A small image classifier, trained from scratch: 2.04M parameters, arch vgg.
Rows from block 3 of a small image classifier, named by matrix and row number. Each number is 128 + 32 x the weight over its row's rms, rounded and kept within 0 to 255. All counts start at 0. Numbers have three digits each.
After each channel's rows are labels from the 100 images, of 14848, where the channel reaches its highest value: "place" is the part of the image that holds the peak; "strongest on" is what is common among them. Only what is clearly more common there than usual is listed. The data: made-up ball-and-stick molecule models.
# conv: 3x3 conv (model.blocks.3.conv.weight, 128x64x3x3, each kernel summed), inputs 0-63

conv.85:106105123129067094098118159121081125131143143102167129171080117135141177103152053118142168148128117067082142171087107107140162084170144099168150142149155154092104084171133202158140073139107122
place: centre
strongest on: balls and sticks

conv.16:127075061149112035070095116128098074107154114102095148106113074104148134117122095132086173115120163132149101143085167100120090131144133154146117092126133114061119111038140117120102102150138154
place: top centre
strongest on: space-filling

conv.84:079142117125097187116178135132168222138132105162077125125173113136127124160133053063127096127151181093111159086125122074116158110175111102104133175131142120129150149193141118105139111093152119
place: centre
strongest on: small balls on sticks

conv.0:103093140184119107116061115185109109111149139095101145119120117140151198100125097214134106066121120162188132102093072158118164089151170117113112127131162125113171127078109131123182142181130134
place: centre; middle right
strongest on: balls and sticks; balls: three; balls: four

conv.10:154161100128150141123105111138125103129146115093135127125151152085079139111114143142154108091112161000120199120098179144147197148093160101123116165164150194095144141108150157156142133143179128
place: centre
strongest on: space-filling

conv.27:072124136125054054160148081080106115108103105077147109123125083143116111152096113165187138102131130097117076129109137164103137060139075064126096110138131160104118136189138144125086154086142126
place: centre
strongest on: balls and sticks

conv.25:122105134101168118138105136039158122087106118089157136199136163090100178151071086144154110154090082089061174096125129131111106182127173106165127146112068135106107112115094099107113136115152117
place: centre
strongest on: space-filling

conv.12:104147085128159071176101052147091127058119094097122134130146102130159117063085112120111176151086121165179121163105117122041137139147123065136112127128115133060115147092134117116103117157105138
place: middle right
strongest on: space-filling

conv.76:127090093154112109148131073128106191119091113115114148120120111144171121099100118082094105135071128118115188131139073077124142189089143086114132104160076063085134157075094165150149098090116179
place: centre
strongest on: space-filling

conv.70:103073098127153056132173087076106130095152084056150136133136074154105148129065088097136080132111077082107109134130121149120099143110095080133082134126072121095070121113114126081120163108128122
place: centre
strongest on: space-filling

conv.35:112139129128143139132145112158093143137109059123131088130146150085095073136091160102113104132139143097105148118143147167066110173099119053132109145073081155144139133098059078058132193145154084
place: centre
strongest on: space-filling

conv.1:064090097117133087101112102084082044108182108086112086113155136172094143113142090136111099135123142127139154132074090120097110110126060076114106088149128187087071124126124138110112144092130169
place: top centre; middle left
strongest on: space-filling

conv.111:091142088137092146104132141134182115192121093137115150103107146108064146101105105121197107149114179057102124128101177122089162119154172096144159153155158204133110124094167120145133160138195106
place: centre
strongest on: small balls on sticks; balls: eleven

conv.3:096129111117188118142121137098094097135197106083124118113119093169091138112129106096101172143154136199122158138110106103055152062119070060093131170113121149075072121097102102113116101111137118
place: middle right
strongest on: small balls on sticks; balls: three

conv.23:107109111167142139108134140046118119107094089109145193137082094172160138141142091105114124074147158211146075109138069098091108089163077072084128120127115094095088118128131112099135131099098137
place: bottom centre; centre
strongest on: balls: three

conv.107:119113132122072117139158158142101072148195164094092070081152089150136120060184146124118087157149097186103061114105142126138174138102130127101120155086131161104109153104133142157171074118136085
place: centre
strongest on: balls and sticks; balls: three

conv.127:096122154156086081085144131140102083123144087065112159123087110159095073078144105133109167077129126183143103124082151097096133159138092129086122172128161093066153102076147198134142132162146133
place: centre
strongest on: small balls on sticks; balls: three

conv.90:077058068073130113180130115087118126133186111126163138143134114099111096106088111138153109189120141074148135121080039121120126143087118108135080058120148177114082126128110110119099102140142146
place: top centre
strongest on: balls: three

conv.121:127102153159115112134139110099122117098046122121057163106095099120181131068129145151138086143080173147129157054058127145094139085134129138089092098115164058119137170112095137130151137088148128
place: centre
strongest on: balls: twelve

conv.65:141139158050128161084131181136140100112150153128083107122096105195078068113131121102140132120143098128055091154148171163135100141113123168103135136085154168113102049140136119092073099116149094
place: centre
strongest on: small balls on sticks

conv.79:143075128131187107133103219120134113140201159074113113096141148109085091158135079087087142159136103068124144080100173093151162162155112164137125143104137181128107159094137109132117100167154109
place: centre
strongest on: balls and sticks

conv.32:131167204107121150160074094142138100049131106135115135156129193187168152114085116174182176117120089093140101137098111172132154131136165145166143143157204103122134139119169124149102106123127171
place: top centre
strongest on: small balls on sticks; balls: three

conv.88:141115083156112052117062103197124159130078120117089103141115125082155133095079074114080073146070169122163118116111144085086142112133171130115117138142138087110121120112106118075138088172090108
place: centre
strongest on: balls: twelve

conv.20:146078131082168109117152062051125095091165101066140115120176157104116153132108077097129085110070138107109148115152107127141106124148109054151114126157104131067112139149095159152157152092092173
place: centre
strongest on: space-filling

conv.91:083056093084168134165159162157073132163106112105136158136106119123096060135096083090093117148138113118148130083131143132068185145137047142117140122135153109118073145167135158183086157119125137
place: centre
strongest on: small balls on sticks

conv.116:179189136142112156119158160127182171152143177197130132126103115134142148179186156155138100140176166197146096135191146116162138128144141189159156136142123116162160125146191135073159129106119120
place: centre
strongest on: green ball; balls: twelve

conv.73:116142142146113180073153099067144134084118108197085147119159140164087119059162144088083149138136103092120140163079123156092128185119155147160150172189165136112129182144155116110118182135116153
place: centre
strongest on: small balls on sticks